Weights of a small text-conditioned spectrogram flow-matching model: soap at rate 0.0021.
Rows from block 3 of the text encoder, named by matrix and row number. Rows with one number belong to one attention dimension. Each number is 128 + 32 x the weight over its row's rms, rounded and kept within 0 to 255. All counts start at 0. Numbers have three digits each. After the name is the row's rms in percent of the matrix's.
# v: attention query, key and value (stacked) (text_encoder.blocks.3.attn.qkv.weight, 384x128, the v third), inputs 0-127
# proj: attention output (text_encoder.blocks.3.attn.proj.weight, 128x128, transposed), outputs 0-127
v.22 107:111072092149123136134131125170103180128163113109106139159142096125118148124086102131144108137089177171153119039119176146070066094149207086110115086203079174166168111141138134106122093135097166098150181138168103170133167190158126136103132095137100143139104108124173178094158080167120069116102098118173113124145122175170117142125074161183137169144111115169117126104152111108187110122118
proj.22 111:140186139100099073150193088144156127121155104129131118159092181072141095111120169161117129202122041128079156151170147094132161145110134119146114124111137173058166129143165108065129131173120131102140100144150151118159097140136144074079157067101144111116115109118083063127092133135121105171147145130130102053169062160137188129145154126064134104151201168119143143096144098145122146123146
v.23 094:171173109177170174070126097089168075119134061126098151135142119118183152140178072132111097103105102115155079169129109163138172116127126171133107116128135181095092155124111094164143100188120109102108204108095117103125148089089082105200141089170173125103083096085198150067125196135166134113125119154110151108147112123146107087181160136118133105177180126127133106151161120146171129110127
proj.23 089:134160112082083140161154134170122207148103174088175096171134122103156102087145140124124115101104147124111153122121103106099143078155159167145184207138130094154152110127124152158096145137106073161116086081116176129169138081138168108114148145093123091133118085134109111212146187102106146099128163128114135168125150182147079129139125159098114073105060160147124142142059055112111175142062
v.24 104:088154105082131140116145156083139131115127135149058149111141137115133083173066155121073121132081165119117091125084108124087182119180151176149171128120149143088119088090158145124159105123116106092156110077162127131080104087109165149127179095135157161122213082148118137120200182194155126119063078109129216138094151135154183074144134119090158171142110114127121151097115080132147133112131
proj.24 110:133136129070136121098112121126109059163173136125154088195136051160059130152154091109151111178112131087109099077125176163132136109147168127110100099098135110102127171153113118144098172059102167155157162145164135150115132195160106063101138151096129086093088160153123086108112082088162142140137171115137147168142143168148120121044148147134150096131114145209147141155118118088183180094121
v.25 098:102093070144146159033130100071167119166135110136139166150124162165122098109177113155075137188160114161114106166104115128145138134021129137123119141101176120173161095074124103141069121155121101097181136142124171113143100132104123053148179117154170178106164105141120135125113143161100071060111128094136173129140138114147161094107159100167125072114150085157122118164100078118175120109123
proj.25 090:163095132087138126109085141192088211158140155094128150166111162088037129128096128114157119084085134113095113142142107142120164112189129158172121193143129086129132168143118119106140173133089105129076111093160101121127089069174113172128077118145085112158144206094105125174159106088156142151115138090144152092055155148126081094132121128102121172117115170148157193138108089144102131174091
v.26 078:119113106166153173130040084136104136137122120143102159107104119084102127087139139128126099102127159159133099173178063106154140110166162082076126157120132130119094153169144177122158140084138208128099115192128157178109102143068094140133086174136107141116081094073104119084156067055108097099097111173133132197111160117152153113131153168144148118095169064099115160101159099107165148158140
proj.26 084:083171169135108162125171092101093121114178144134136073126131120164168139118131221093146123163156118096136199078119120122114167127066161126120091126127123169130130084136158085068094158170154133144102136141129106143115087181195121149123139104203144145099120153162133156120092133136155077131131102165127083071153089117096176094084090106188059123119130178168109140099083150105082089145106
v.27 090:168113045087116130099127133148102128079145117152137157126154146108129112103112162157124149107077116186170163125133143126103160154124205080127127113150132132177091173112152096140087160078098150224137095080161103118149113070172131103152088138175112150118146158142148101097122136151118059093122109123129137166026127122133167156101094086203193167119103113134137159075134111122159110118090
proj.27 084:140137165188131088122122108166100111194113137111107140143124119152084182120092135094133132114128126108105122109114081099171141190141144155106090089076090097088147143111117138134161104122132160073067143113128056136189084168133136093112216071154134103084084139142195131146136074139178079168144168131182097080114150148104155097141142193142113183138180122137130111121163107106109126186156
v.28 095:153136156114131109049178148138175156163124066127084139118171145131175140106146166156071148124111097146103135098157133158154123131160177191137138108118105132114107111110108133133162080122081107164089125099099154187125175178090077165188100072110131144143087126146161133077129125159066082090067123158087130090129096139128128151099134131116146157176045145182164065113114174129133143109079
proj.28 098:130155126157095124102194109131105079150108155132164119184058064069148120050114131174169119087132123125116098130128106117112130108122155086102136183088170136114137131104129127066141071166127094072100088140213159159181130100129129115108155106125161090118141115130172135119066201131122121154153159141140134165157124173120110141120141161168096137150120144126077188158143053126158140105199
v.29 088:143121159112123109130167144143081134163149124141173125155172105070144115188122135140178111126115050162145105130095071070125172101183195095069127154188137126153127171141124132117128090079131104146138177123152110127117226194120060083153132107103159078122139129094119154099073120126117133143063117149122133101115117125141109156125104156086124176145079134169107174124125125088081053140122
proj.29 096:130121161094142098118105210142170081129132116137122122114095107081135118042100155106121137142133139128165134115108169170124122132121143163166117063125121206051131086145105126102119169126115080092090133124077133138166080120139108139114130118090095130081128111105154133084143110130075125184201176150141117184158106158093170144255156158133083101130090131117167121154133134125162166120133
v.30 116:075106099191092094145162099138078154113126131086201101150111123116115150123154174083156154120185114144211181142119101072145119151096108055121176123154067161186156132129119153081140155119164140104138159171215117153144127118134139109100121171078177114139117139145102090137164134110105155096128187124073153070129095112094134132151140067151092109101091107113129171166106125128093090117155
proj.30 110:136133163095137121104115125173176110094120151162097175086151091120130098126099131192111143130152163106062114126106141207124114116157079187156148075119109158098142167128135144087102186171136124100142110149044075119130073123096118127125061154178125138193150160139136125113113073114072156138138079137216116112111149112104171131132119103134128168092133113145082127109121180208116098146165
v.31 098:110072180144134094152143126133061146173132130078087143195103110142084156112115112107080148191084141155134144062110079152152084178134123066174109119172107150199105118104156130159079150148115094106136098157139073122182101119135143180093134190121136164112160166050164088104147162151160135115117077068126123160127142140116147134112088102164152139148120131094156107131072106132111103174090
proj.31 094:142065075115134143122105091144139090097091099137204122145125175150150092171139138155101129070098097114107139061119123107083166196098095200080167155098089171046118142129116100116149126156103157123189157141162140092100137137156103069141144078186137123130182090175127104122165103074142107158106156168110138101120098169145128139140135135165125126120148088169155085160178182112120137105157
v.32 102:115059148117107147132085120153180181142108128113112128181123114166128105148120085133154087119172169078134161102153160146132139096152204133159119124139152143188091128089196123150094121102044158164080083119083095110164139145119154174076084101183090152119173115112131172124143168111137165142066153137154121136127142131133210096071129077099096097152063126135117135098095121129154162139169
proj.32 098:156168114071129160114143177061128152118130115168068100129161115154107174165129176173075145148125088146169104159108149101134149086115074112112095105087136131061147157161132103113105057128186091129135155141105124097119140065117148138183188148073095143155093167115083115155071119169124105143202090146152147118130117093143095124170124178206106141087156137184150113144097113104111121117158
v.33 099:177149072117074127079100108099083146084123134102082148132087122122211098108174154146066138113119116139022135136109135109139117089137137207139129100169170122121128104116141101184140125118104158090124140102170126131177136100104132125148139146148161122110092069175153097168199197157110143096139132153062103114108137133080169125127150150132110101178140143108130089063119140195173134138109
proj.33 100:119071145101110125155140127153154117145087081159118128179136083153077113119043116153234130132151097094204117069151116173148094101107080108104082169122134172166158151146091109151130158172131149186095107100078178120079110145143131132089138137063141134083139144169090133144091103136110145159148100126110125155182132114147135173134134071142148179126135120093184127178111140120096154077116
v.34 096:102136162113106170150145165128086155146136093174136144170115155125146177099127181082095142126119052119126138189141108132160085109087131126046091080078127107180125104111104109093084140140111112069166184149122112134107164103150138161150118123127134152125139080143086182160192132048116143149116151148124117148083106142121085157158120068093115162132079101198172140160155134202157144123080
proj.34 109:145104144174154144112093106176067152081142192081128102122146137111110144170097105105127143163091117226165129066166113102090230144191135131114145107133087106090070172141131151151157169104088095154117139105133116137105107121090117125141137128087150157134165129146124126127110125145147144115187213152158111129085082124130101159093175124171148098090204108100084146073133128105106127130135
v.35 092:121161166158128106074113091161141148092137145080086078165138128132164168082137129090136082111074158088116088085161134164093131196149148158104167192153090077167113137100171118152126103092159119216161073129131119115117161146160043110100099106152147169130150171098095108139140120135163105097136154122167137142126136135108084147212177139117129104129100060103108175105127146118126181096140
proj.35 092:152178063118087131172120122129117100157131111111095148107113141095054135114153191081116099135140157164159083181131129136118098123131099124126151109184190149155143073121079106076104161129115142108131161102126163157156090046147209149143140150127116085138056097153177156124225123109102134146135159163116155147140171101140205093128109130118101094108137145120155137160053108133109124094110
v.36 105:176120111205108111059160067140106098158140183073164146164092114142112096183100154096135154117085150146129097148099167148120103072198098104116069141138156167127142109138090085173115171154139115108072131173121129146115108159176125162121122144082134145127094100110187153099108067120199084138094104121145150091186127114093122100126143099087125107153166109093121174062082145167144129128120
proj.36 099:143100141113150118185175084098166030083119080162105176169190069115163129139143146114137093130143172142072110135130155131120131141075156113124138106195106181176132142099155138115143097112087135116150138081194127133172124141065127064101133067127089135069079124163086121111152097097117159106137139076160105125132091125119137134149151212108134149152115122129156169129145074130102156158169
v.37 088:101100159118196083170134136180100120129089148100173115162164133119160129163122156129075094131088133175153144140093091078100098116161124152130150185137138135086124111188138126112106046097122084165096103147091144107134131083117163118129118111155133145108092135161140150144164144102111159142093098133099231186107106071145124144086126162171174138107099158068179102126147148212155076095122
proj.37 090:138180144138092142164144157074177186103092218172126131128138171134123048121168151116138161098112121068104107067155133180173158098147135131135161139128197143132093130092108140124085143182128098092189144119133135101154103159080104167038096131136114128134171125158142134148072111164112085166108115083108101143193122095119131089147088103150141132153148140132086098080141129079123149094111
v.38 104:116107053134131132113075122124079156159159103123138143117157145129164146100153147192075130109138145145105159177087116127107125143076166134120169095172060115111153175151106068120143156134162163130164148103180154149119132145114104140106149151098157137100161130113150095228151140128071083128073129144192096080142105089090157129092092099139116155143076154162171147173180067067173141116122
proj.38 096:122145159138127092128091133141167122097125123113143090135052101117120120154104076139142123108117089132147167147156147166107105139179144160166096132140135118119093090139171152237146096148098130137113092142071155173146141113090166060199087161151097123123150135170212136074134135120139217109133057090081114138104161190119101178084135109100138112144083103107131142131080135163134109110094
v.39 099:107103178070107114109150097083136107157122085091143066102135115125155163155137119131134098168139171169181118136122145205145171156076115094104115091187155135105145088139131080090133149084076120128111149116145080138127118133162147140109131080155063095187119093112163133131182138129156146158109145151124147145120117071118164072102135144119130135164064116087162138172156062184222125153077
proj.39 099:089125085155126146142086199147137110139133140197127123059119148160169087126116134146097126154129101055116162115149178141090109161103099132114133124122106161119060178123153159131131157171140135150140144096125177098122100141081079089182103134108147120115162114188120131125140128112070166126195160142155204105153156125139052152171118095083096107123155073164115118084090126109068201096133
v.40 094:129159110152165082120090134136133135140132130118178099095157105083118185114146131087117124206077121174121159093141131078172091177137088145107175161174111106160145111127162105136088103167099096145133155089156150142170112098107105117166094109195118161105105136184145073180164172117098095119121159197158173093170174182134086143174159134116128121134138153136154083132144096097116078125037
proj.40 086:124121163107140224149093130177089135111136158100076114117081160154056120148129147171117195117173126095094153143150121198091085127112135189138114144143183150160076119186124124084143187124137145108150135132127194157093120117136091148125096178130139105109143067149213099140126107124154166083139144114075122124149151082117118153113103096153136080154116089103148126076107070087133098108094
v.41 100:179168084133131123135174103172135106148042094130157139095119161181098149119174136160157178127111071143087103150105169094108129122120108113145142056126119108079186101146122124082133167119132114081110183199148091159112143113134146080108104136119174138147120124161154100162103105129080172118175162141104078095166188132064133125132167203087120161081139123116108105130081074119085151138098
proj.41 104:100091142150125056103098171158109062185193116131129152092104116142153091166070125120097100129175167148154133084092103149163157124109188161172138194102105123111125126127117096134129143115179120142099075133174112112079147161076068119106123109089114133074135147136187128109153134103157114095066119138127162147137103152138087158100122072153116135177131134155108179117168173211154151184159
v.42 107:117200113103110168186128154120155133139165154074147105098126141162139184174143114135140109106144123130099083108124150183160109103146081116142127099187140160083095064122124141098098092111097124213091105084115144101137080105156145125136167136119145106159166101104142117090142082149095131128126075096148146108187201077184084098093185153141127128132113178101176128151083148128075128118209
proj.42 112:071115140140149166133137144115176118172118094170182139100117137025142120117102168142142120127167142059128102118112112133145109132095134099151136176111095125112120150181147135098098113101146078076108138172155129117119183106103110117111111198177135140087102113115122119142116174121096137111097141123098168169113182128078154191147077151108097097144137142254165146099177167067145144092137
v.43 094:126069143057150167145137129118183137156094132097156153095165096141187151117138127146126123070168150127105091142135179163097153142150186100212145109146087149102103156130087151072150129028130183158130092122128097124089154140057159101122121122146106062141089129114184123167128154136110179139087098134151090117083141084135141106091100164130114068090080095106130147101141135126145123122186
proj.43 088:097168133120101085096068161116129206170113108236149142179110126111168034131092146109124097148111099074151212142130124155123123123128085130121119192141118131084148161147145100166151104195164066087134119105133127114148108130122102184157132144110114168133139197111113149094099132125108151138128070128069170116119104128081125122113096135145085153101139193161120128158079128096140128110136
v.44 076:163130144150094159134139183177201181144137160148069129122131122182123186159097127075161089114164112151146139113201069081149127066153120117141111121133154130095156181042160165104104125132079122143131137066189123145092132162125095126110123098119099085151155126079149111123116094094104094130116152183177097078124161112124163106134114132065069140148086130111113159159097110135088186133131
proj.44 072:104137149138114189117159145116153077096146052086145094077089161141124137108165111107069115190096112138081091134018112133046142153086095075125137109126125121156136142194124093093115180117135114104067132155101150197154146127119146116200141158116115192148126105147137152147143171162148150115175117153145153125087121122160096171111175126164176122139113121155136091103092126097151100106157
v.45 088:109100129145136154138131071142114072098091110122173167153177103121143118120076135171129170091069093133097165161102086122137115077121158116130076171173156139174069179199144111175137103146054123089095131166101123104140144128152128162085146104138072110119168146123134094120127150163126167131139095164141073086108131084105224162101096141126108144126133148123175123100148119110198135172060
proj.45 087:136103178089054130125108161093164161108117158110151070111139096138164149172135142161127116104175123106122125113127144111126093139151082171107093083106082079087192108141140121147078095146184164208149159108087105127123116150090148089184120092105136143095131183163106119060133126089157154143158155102062186108121154159119128093191156127131215121151115110103132093100124080188129113130150
v.46 088:114122136135092104158130134152154125137071088088129106158115084093186177097113132120154118108129185133113132110142144122193115166111159135135122165111104121111151141140148050113210144162131181152151165147138130148085204215109122091106104147108138084113093115145166122115190139117074152182094155129142074090094098114156119154097184164080071122155122179140072105108126076078133113142084
proj.46 081:148146088069145160126115181130149156181151080167121102089127101094085124106126075130089153153153096109162150143111155167081159116117102144147104129127132073176075141144130172124181073160124221119135089121156148166104116120116158114120101120054089129123161163126126175059127146102103097047063100132139162126111132140149089123155154091133184134135101153146150195116141094195153171114138
v.47 111:126105065171214082132092100102121142168074109175087141081127090144031137155109166145129088127191156145107158143178115087099123146121138110153193176127135104149130160134149108158091160113094104117136116142086173094170173153098119108129123127123133162133162208116143110186090133125121138135121158127216080087090149137107167100136105123132157130091140154167166109139135093074115086101114
proj.47 113:147160174130080114122096142155109135123191173109093129150101170211112075186148133120075160081108156110119157155118110159125117115142168169133108092122165100124119082141096156141136093119165153091101143168080104144103164094127147146129158134169136126114101100071183138040105145153220102104143104127074092108141093172168119102147124123110143136187089108122052145169097118160133104189131
v.48 100:088151122165105124073146137151139102189129195126198154140142047106106162103159136096174180078123056124116119158122091137100134137163150141125136147165171133132124135128132112114130072112097105149092100144113107138119082075110172210057142088089096149106134103107141146104085127119125112158124082199172124110125133156130146194158121114119116071135100081082128208169123161166115160144132
proj.48 097:093092136157062167167199126130136137078122101127081136126094138154136088184135210109085144170127146161122069129153155139129136143134079154138125120134108115144176175079150095101104143103166072164142098077196143127158110086069098079196136110136103121095133161127155178159155094093191171099133157130086130167142109109102116078075127139127105175103134163109098116061119139167147146137134
v.49 102:087112115136092135145186144152122129153108149106195171099085067156081124110087121097160150159137098111108140087174135034104072118155120088172096116175140141156083129166113179173125125145075080142153094133151147159098154176102080123120136157075138163128097176164106120107137192112159172124134137148117127096104115168133112195127162075062088068126150129116147063118145139101089143135123
proj.49 097:123110197106149215071111094130126140113110119096081108172109089086151138104091171142156174167162153125120099126109123130067171117117101194096163126087104112135169132164136104102145129094118124152128131087138123134156113103106151130152108087146111119090180156088122103136066089145203114071114111157054139136102154123167152084162122195199167168141171130130072179105110079139134107143114
v.50 092:126157168074123131109117118145111106180142137172104117162143140113145106121112090183118135069179062148080144154036046171157141111158137168178087136144101086129104093103123148130121049138095189157167148129104083097146136146104099086164145133144101157130085073156113141110098156145102157095193105137153092147132129144091080157143107172124154142135098147181074127098172181132169153143125
proj.50 089:157123134146116139120092095082155115127152152157117079165201111125085152146181127076130112142075146167170131058117183103125112118140076110123049112128168118121179123116076099197147190126209109129130135106097144143088114179204176171140084118127171124112108171129109217161100118134118134103123149105133129108095100160122126124113112074136144154097109128068162097090100168138150135106127
v.51 108:117172152165097148177122130139096118117119120157093120063145135117144092082162147147090128118097082106043080088070147124079130124122142133084144116079126054205143159113169124144135059143132140137072100138171139165090157133082119132107128158199143098140144118171159126164161124146072127145198129112128202128127129143116154179131108134131164139114139093109162130141057155089194156123094
proj.51 109:137130116145111139136171162095155127165143139105157126101061095160079121119101109150187132105155110108196148133115034111141131103165047091169125135159120187099097115129121112130099140105091116161135167158102094070137129119144114168145122116057174138138125115182131107146118196106113187137113151176144167127121115137158133100101092105131151181140131147068108080150190156192158067069100
v.52 095:125166145084090165137194134154083132099161094148166091068098082056137126150147167135119156133114125131144122112090120159136098188109178074102139103112093087108155137211116125118178128076148154119131101143142116102080153113073173140128097136127105116127140065127136168143135075115056127117163087125110100124138047137115165164152112153144202146064144118108157153170127134110127162141202
proj.52 098:116068117166129076094106171153133172161129159086139154151033161115164060082093160111160073121129137111137171095152122106097152118166089098153179175125112166116103154079120122118146087148112126170105069143129099132147102142084110164162119104096124111154118143115110144054151201128130151147125194151098164167104142140150094122084154143142049135122141170119082117115140124194171150088097
v.53 101:123101056166103042101138131124110114207141165160184151108133138116113140114136135113127173147111077159110157134176100098162133153141133176113102124133167143182158163107107058111142135126132121145121132084170160113109048059064150183149146089081112122125124096199123170090133127156125103118110124145106166114157125112161083100133092055107112106180136101113107167173107130160133102165071
proj.53 100:122112143158123223162130082170102103081128074102092110123115121135108057142165135161148135157087097133109102154159130212129140150143114122145125118121152067164138164092165131139152226104130114140128089082144167128164144155168046088142126161129106131091144168146152104169111102112161170082135133110101069113119090140112072122061192128115131155108148073088144133101149116100137158098167
v.54 104:165094179199110202156105194097133125163114113143139136107183150153110119140080151087176191102150156128105142118171117120117150089099142123167129116067157071113088168104074128093127108122127111100151103115157173198116139143131114128082177141094168094139102141111131154162117127095149138194096135170110128094082140167116110124104075137128075078052128150133168198125060135147100121136137
proj.54 102:114113167092167103100162100153118157147130109126189156165077107113145192135127062118117130175138109156100099171125108080121163184151155142122104118194123135110110167157183135185149149090099118137126186157135096168179115108101148093128128128094114184142126090076126095122112162122164054078129093117106067115140065096093140140130106079160200175146152149061100123111125105116140088182118
v.55 126:072166108187193146098120104129120094128137093119171167192134107091115158138119108138134101109091151145106071139121107173164201137082142086093112155112128097143137056142135143104173050162129222104121122114094104139109146121157140217065161144132102151167083131150182098140099114116143127162092120139149126118096148085140133141117191124158145107101148091113107098106134212096152134128109
proj.55 119:194169121140060123149183120090106153081094180159133110097139150125125113165134138111124159123130101150135165159152164097147053151161093153133114094119105133100134123172105121177082115133125120111130159085175076095135149162069151073177159080124107105124147161121122186068163154131084160115094153127159136143068140137131175071111074121046148109124118151129165147102219092108154122132099
v.56 099:172183085172138090121156145097163103150140143085190146133102112147133123206135096103093100145132140139165052073120147087106120157177119080051128085150144110126110122186124115143137163106124154104112100159093139143132136177181123140145107095161160122083058197150167120027132131114083126130146155122140107145112110201110139100177110134087133159150145135156103099143135128118051104123133
proj.56 089:107097167124123140111132135135091141092158147093057100112112076187187172028118187120175096132184169111106145184147101138151117128084079166179114112126120148144151136170093183037168115146113150124093117111224124131103161161066127121096129147087125118175136111151096115137142124169122120105061105158171103156074120142138143103156134151143133100099152126116130167163146113131154142130111
v.57 103:120131138166119102102130172142122155107119155129074138165109099088177074098056107108134096122162163137085163145166130145193157152125087114122145192112128087063058149122127051064140070173119176139129116129135086110094122133113129130135104106154172136134106170142189194173098135078132153127132116146135110190087165120179125104121136117095109061149086080114099138107145184154130100157160
proj.57 101:174152080109089131161096107069072181120151103108097101134167171155103098172207132125127188114058112111125087127095174069122126108139132102147132121136191163160143101127078127200167119169153072121103145079139168174154154147117142112178151135133108139108142118144092169102141136126087122094102131114147105119064115090101114126114070056115190162124146101140181143141135119121101189142164
v.58 100:085093137096104204167110119059123150084124174156170121128171192160152104152133105109101172121143084123139205144132149106108063163118130099151066141204133159172128163154092130141140106105140119094146157102123091056126066084141167171128214115127125126144121117123134118099133160149099140098107097111152078133172080115141112086125065091132154165105109086127123151123143136133132101183182
proj.58 105:097077137110152095094114118159154129121160129122108169144121074094184097101136143109137095102116103140146130156116110109117125116155137180106169134099087103067190115107174162124153142155132082143138155129126115095138213138121087131176140110112160146135101163151098120122134125123095114215185195082064094119079175128048149161155130163130116088050145147122155049147134138088065128149146
v.59 103:135117158121155147105177158112167132090064163098113139120123103156110121104132129100181086093178160135082121138146205092088132125118078170148158124145107133121155086132140093105106159111181125117122133110096139126174124140148144109077105138122122129152099212092196121185069121061155131157099141118180143105063156095154082095091209160170091077117127134137113112069101112144137146078179
proj.59 114:094166110127111145175139131121123129120108107154130162157154134120171052155061117090067187155119150118112127123131073176132140143084221142085145179186132151112104150165096176094112124117079094098142167111161085106089101067109106153148129133182162144078122116143103129099162128100094133144117111175109160160150093114124127190156084119090143184127079129152147149178134115076058120176106
v.60 102:174069127146153196181112125137151103122104114138141172121140103098108145144189117085105164139101115106121143118117128123106144103128114100157131109131102124162156176133150130175115153187139137081100094138114155083148066128058072111181124091125121156113099093113118113107113123123134059098149181106161159070148169172134198150113137078133123189085150112077156084163076111023146150082137
proj.60 093:149113166119152141116106157139086132136131156064116085121129155130121122133086155192106088131150176087112204127111120092116105103142199140127088159054087108084127080139125093129146139081132120135127184181150100147136168129117103112074135120102130153102117176170136124158148151157120205124147083166126118153156074168140109112117100218145145110131114132177098046084128112168165064175121
v.61 114:178119093124115102164099074177131144082106163112072097114115156135116133107088145135168103119177071139057131215126118135124144121145152191089089147104112157097123109117087141134112165186089092203090185176123116124132111111160072059178125141118120159101168144147092139167149142153155110159153132124096105092187185097112127121140172144118080141147127179080125107088147071138096156116118
proj.61 109:119122106109134098128141106111161077137123095123128145082173090107093107145117104083139137109129159134183061030108154084120127192143146114158126119109161079129151107141164079118134088114159169104125101147138131150087121118153201116100134135109136157053131126143115116120168062107184143115092183108126168125126137121158101204107126102131141141208091074204154165182121174139102110125185
v.62 101:172135102101094140128128120103091151163127183174148208142137179150104063114096129164098130177116078134085111177093114094135082135106152103111089107169138096117103140197074134070116114183080138129137161077178084108134101112096132117185129150094137113072174126159159147150098165166121097144180070120105117130133101069121144139097094137071169141133125115115140204167190127125133118150131
proj.62 094:089128142189109084090095067066157098108172151062101094118148112095170100195214068125209155085093106126145136115109157153163100122105097157173138136113124150154180158111154114189164134142118104174102119098115136165108151202104092086131106089134146153123129126165085132130161101139151167114132138114086144118109164151060126140108089122134115134178138063126082095127145172154131115121130
v.63 097:158099194077091142150137129099145185102138164193071169128113171156159123108169090179165173110098082089148113114146177105079150128174150142178125110078119120126128153088148168156112142138153154092173123136177123128122049147092068134105153124091106096082075117081065140077186125114145105123132159142173124142118111133133111164152121115128107107155129137132125163136099129127043205096113
proj.63 099:102134077143120104145149103173153102088092067082119123127176097148083168124118120134102102187138189177142148116103107187174118119095134096106149126129100071115169152090163100117140130094093074190118139137109147114155069153144162108072098189144138167215148139150166143176125108131104098182149039154126120140120112111103143094118125129134145135080132062137134095140098156208153101151140
v.64 092:111155134126111169059117107144119177089161077077115149127139135122116157178186113103149193140189119147157137135116190118147121146136129099117150103186069166184116141152187173108082112095152115109158113110168140124122131108116154151137146111156101097172168146133201147108117140094111083115053093087117101116184164176095107128064138193135138109108104059140093075102112110163146110100164
proj.64 100:215110139136118137150079142138054147148124156152095095100161082183125128100127075169116123112141115119108108108123116077126118152101210141141132106122156102051145072146128102152204169084104135171120158111126108105125112174155122131130123087091144106102082108113088114124196139165099148094116173189179148111069123096103177093175143078138102112127135133146174148135188138162182166150130
v.65 109:146113109053105105139132139133140128156112130107107091131117160150111154113122146101146114102090130124118151118120135167128114145115162122104035117177114158113153101055177076160190106101114163147097127180157152113165136076169178133123079097110134108123078049155106188146158131131059118156160180143156088169107136197065084173096122155142151143161170143074109179074147132135133135102094
proj.65 112:076193132180124086172118107116126104113179114158176112074133107087122120158132124120111158085133077084127118183130101062111148095097117108225206128122134146114087139155089206149127115136153097089159117136107140163082119077096090096134155149187142136118117205085134117097144112118133131116099173134113194106113111147102131100150147122151151126180095095183172062125135117100142134098132
v.66 101:155148186154158118100207175121150114187096106112082132127115084138161109128152136142105147164175068153088132143168102141129110129136064119087155108139081094133126084072129122176113171107094127093142125085116204104113126140031124092129177159137116158154158106105124056144128162096163202170119066150150118198125107127116139097140142104092151129185136120149099147124090106150100139102102
proj.66 101:138111146126105112138137165143115171076079136116149161120096167137096091121022103107157102102069143143168153098125096126141147185145051106117175098146074210136157128110049119116153132189147142134155132137091067178159082072150140152166113164095116127145137111090135159069125161137057105119167119110141150147124140072126086182148111084137137115119158124143115165139159099119133121155173
v.67 094:119135156137174166160135142083055131145138198171155090159158142140138113137134172029123144107098122097147087183118149168150116132110149161097153186124137046121076121112117123156112077203186131160129110164110124109126139095170103121130154157128118068136067149110103072104120139118124105172096122172126104092073126100118146144136179107155065077146089104139092167148151146164117125139180
proj.67 096:142147108124131094138128057114101100129120097153075115118053139110100128116122175110113127119152173077084112114142137132116180064204096137154068091150096132079130139143181116127136148161081126114145163119113157105127063102116141159179148136165140090166166164122132125083138188108182213135130150116098121158146094153111198127088128170118140182102173170110119081157103095168084137141070
v.68 104:084160158111171131129146085144131098142067113177158121052113126120144098134081106138150107153170143134126138154124122121119171198201111151138145137078089134073108091167182105154110139089156112128200129178106184146107087156149095138088116125113112095157125089112148141116066035134139130176140100138176093138097092155083209130087107086130202139134137148120111100108120145140106088135105
proj.68 108:131071144089131117060113106141158146124128113114091084145104116116126157119093087201090194159122122145140166122139075096107108119134129146122129153112124150142139078133053143093100095126134114134081135122136162130139178124054143123131084174151162156127111197203113134132193108181140138089120055135134174093147135140137103164143117142152136142052178072237105143131143129137160106122104
v.69 085:139156136105096137126092101138109079069192124142080102075135102124115090140127094113153109179150126113134152089145074117120096148129176099094127067140113167118121153121173165088146103131109135141113129175173085134164133096204100114165053119133162085165120088100130160148075096157116064153131167123106091114177140120085133232108055133132188092130134062143111109107121149144145107139119
proj.69 089:121126080143132181149143121106112103108165125151137096100113131174135169140144071137035189125133123142138108183102124149076172095140153130146114135071130138124110128198191163104096103084161094135152137106085167135106159163086121128105127099135106152094130175165090097161166097127120111120055109166152182092053099129167129074107186135198136178130089088108165134122132185113151129102101
v.70 082:068093119086129111142079086162132156105110150129139155067137149132104147161170137133140117091152109139101108138104148097135178172153174154188098172098185139171102143079155113135121143121160107122149152137086095149102144151125128140137129096078091158105166108182071160055145136096081110142099196125118085088111093111122121087134093156103089146089142197082096135165135130106063082224130
proj.70 093:146170124118187142090119112114197153196138098153106074153097084113145130085187137073149088162181102131114119121113152086155114188129136110097153119171155061136138121147084160175145121141094119153080121143188154102157123127145106160107093072180165124155108115152123165143122079171151204035142086117143177112129180114126143157142101159096120088111133104122115077077102097104117113140121
v.71 092:119160139092092101144073069111164196097176181100162132146141129116159143106184172130126135122083146156141129067068158126158178090106103146062114122163076147061140139123118188130139130164151112082069110114146117169126118121082180170138137164130055126104133152116071153128127176115095057107127145100124171148155141132177151133105140090108091178125091130147079145134100143187135098100146
proj.71 086:110129101159128165145082140144167053073150116148065154197124117135101091114078131116186062128109113109075113149125155137064114121134157092135088152106153124138145091129140130120162138128079162110157118101093098115101064159100117088123119117102159123130090092103182166127112186097126160106151222160099153093168129150158142178163101103102140108150127155093194122088083154126153184137189
v.72 108:157138162125176149140105071111144099130193150122106152172175163117182116112158150113140117157152172067115094118154120106077123129121116136076132110148108175096178149168101184107148109160131228146043144192138118096150118094156160140075079099115094116135087135136161110143092090121157104137183093094163083178133141162099122177086125144132127115144110121119123098114141179134083127131215
proj.72 111:114133096106157098083096073138081077082123154133140107115115077123143150153112095168073139162078175108173129140140125196136129105111130132184119121100141136151094091121149144116107101090105111144102128112106150148054112123136180140130175162140100097148139106141053105113140201163136123133068175089122176111094136160211179137135116111163173138107137113115194176104129122132234117128098
v.73 094:149095142109136190099140084132110105114133181128095057165116095161129071104114164123125089137140097129148119143058133112089132097096186172150169126155140120136128126129108197143148156135148113138071099127161087107169110098183075197120128117079200130178154138116070122159122135138204154243133073174150129122157144113102122127138141081155153112123136082140145156133099117089163131137124
proj.73 098:059187102174171215110137136068164122144080074092140132101093147152142160153152115085138190094076206102112102142149124113145102112135067137140152114131094152113143169096178129163123100133150148066142150081091146107150142142066192103200146130158137110119146080120107118127131127115142165094145131102126149159082148134158144168103093100120104165121076091150134147121161082180122137074107
v.74 091:094117097139041081168186161107170162154146129093190148102154132096129100189132147108138176104101080128169130088107074179134128105128138172178140188075138154218061130165105101147151080110088138124122099144112118148127135156116096155104130150118104138132145074120157143118175142126084111168164128112113113155130100118133173134196135117067122092140086153147096118114134101056075153147135
proj.74 100:085099156066194207116099126092125200159082178109092152156137137120147132105098153175138081118195138149120101134162125143100121156175110068080123092182164059131154107100179151090134148111113145072119142135118106092098130094142147133113153111177128153069102119149145148117074124118134170088123123115129075182187180120084104172123101143195128091142130161159089118093130112122125164145120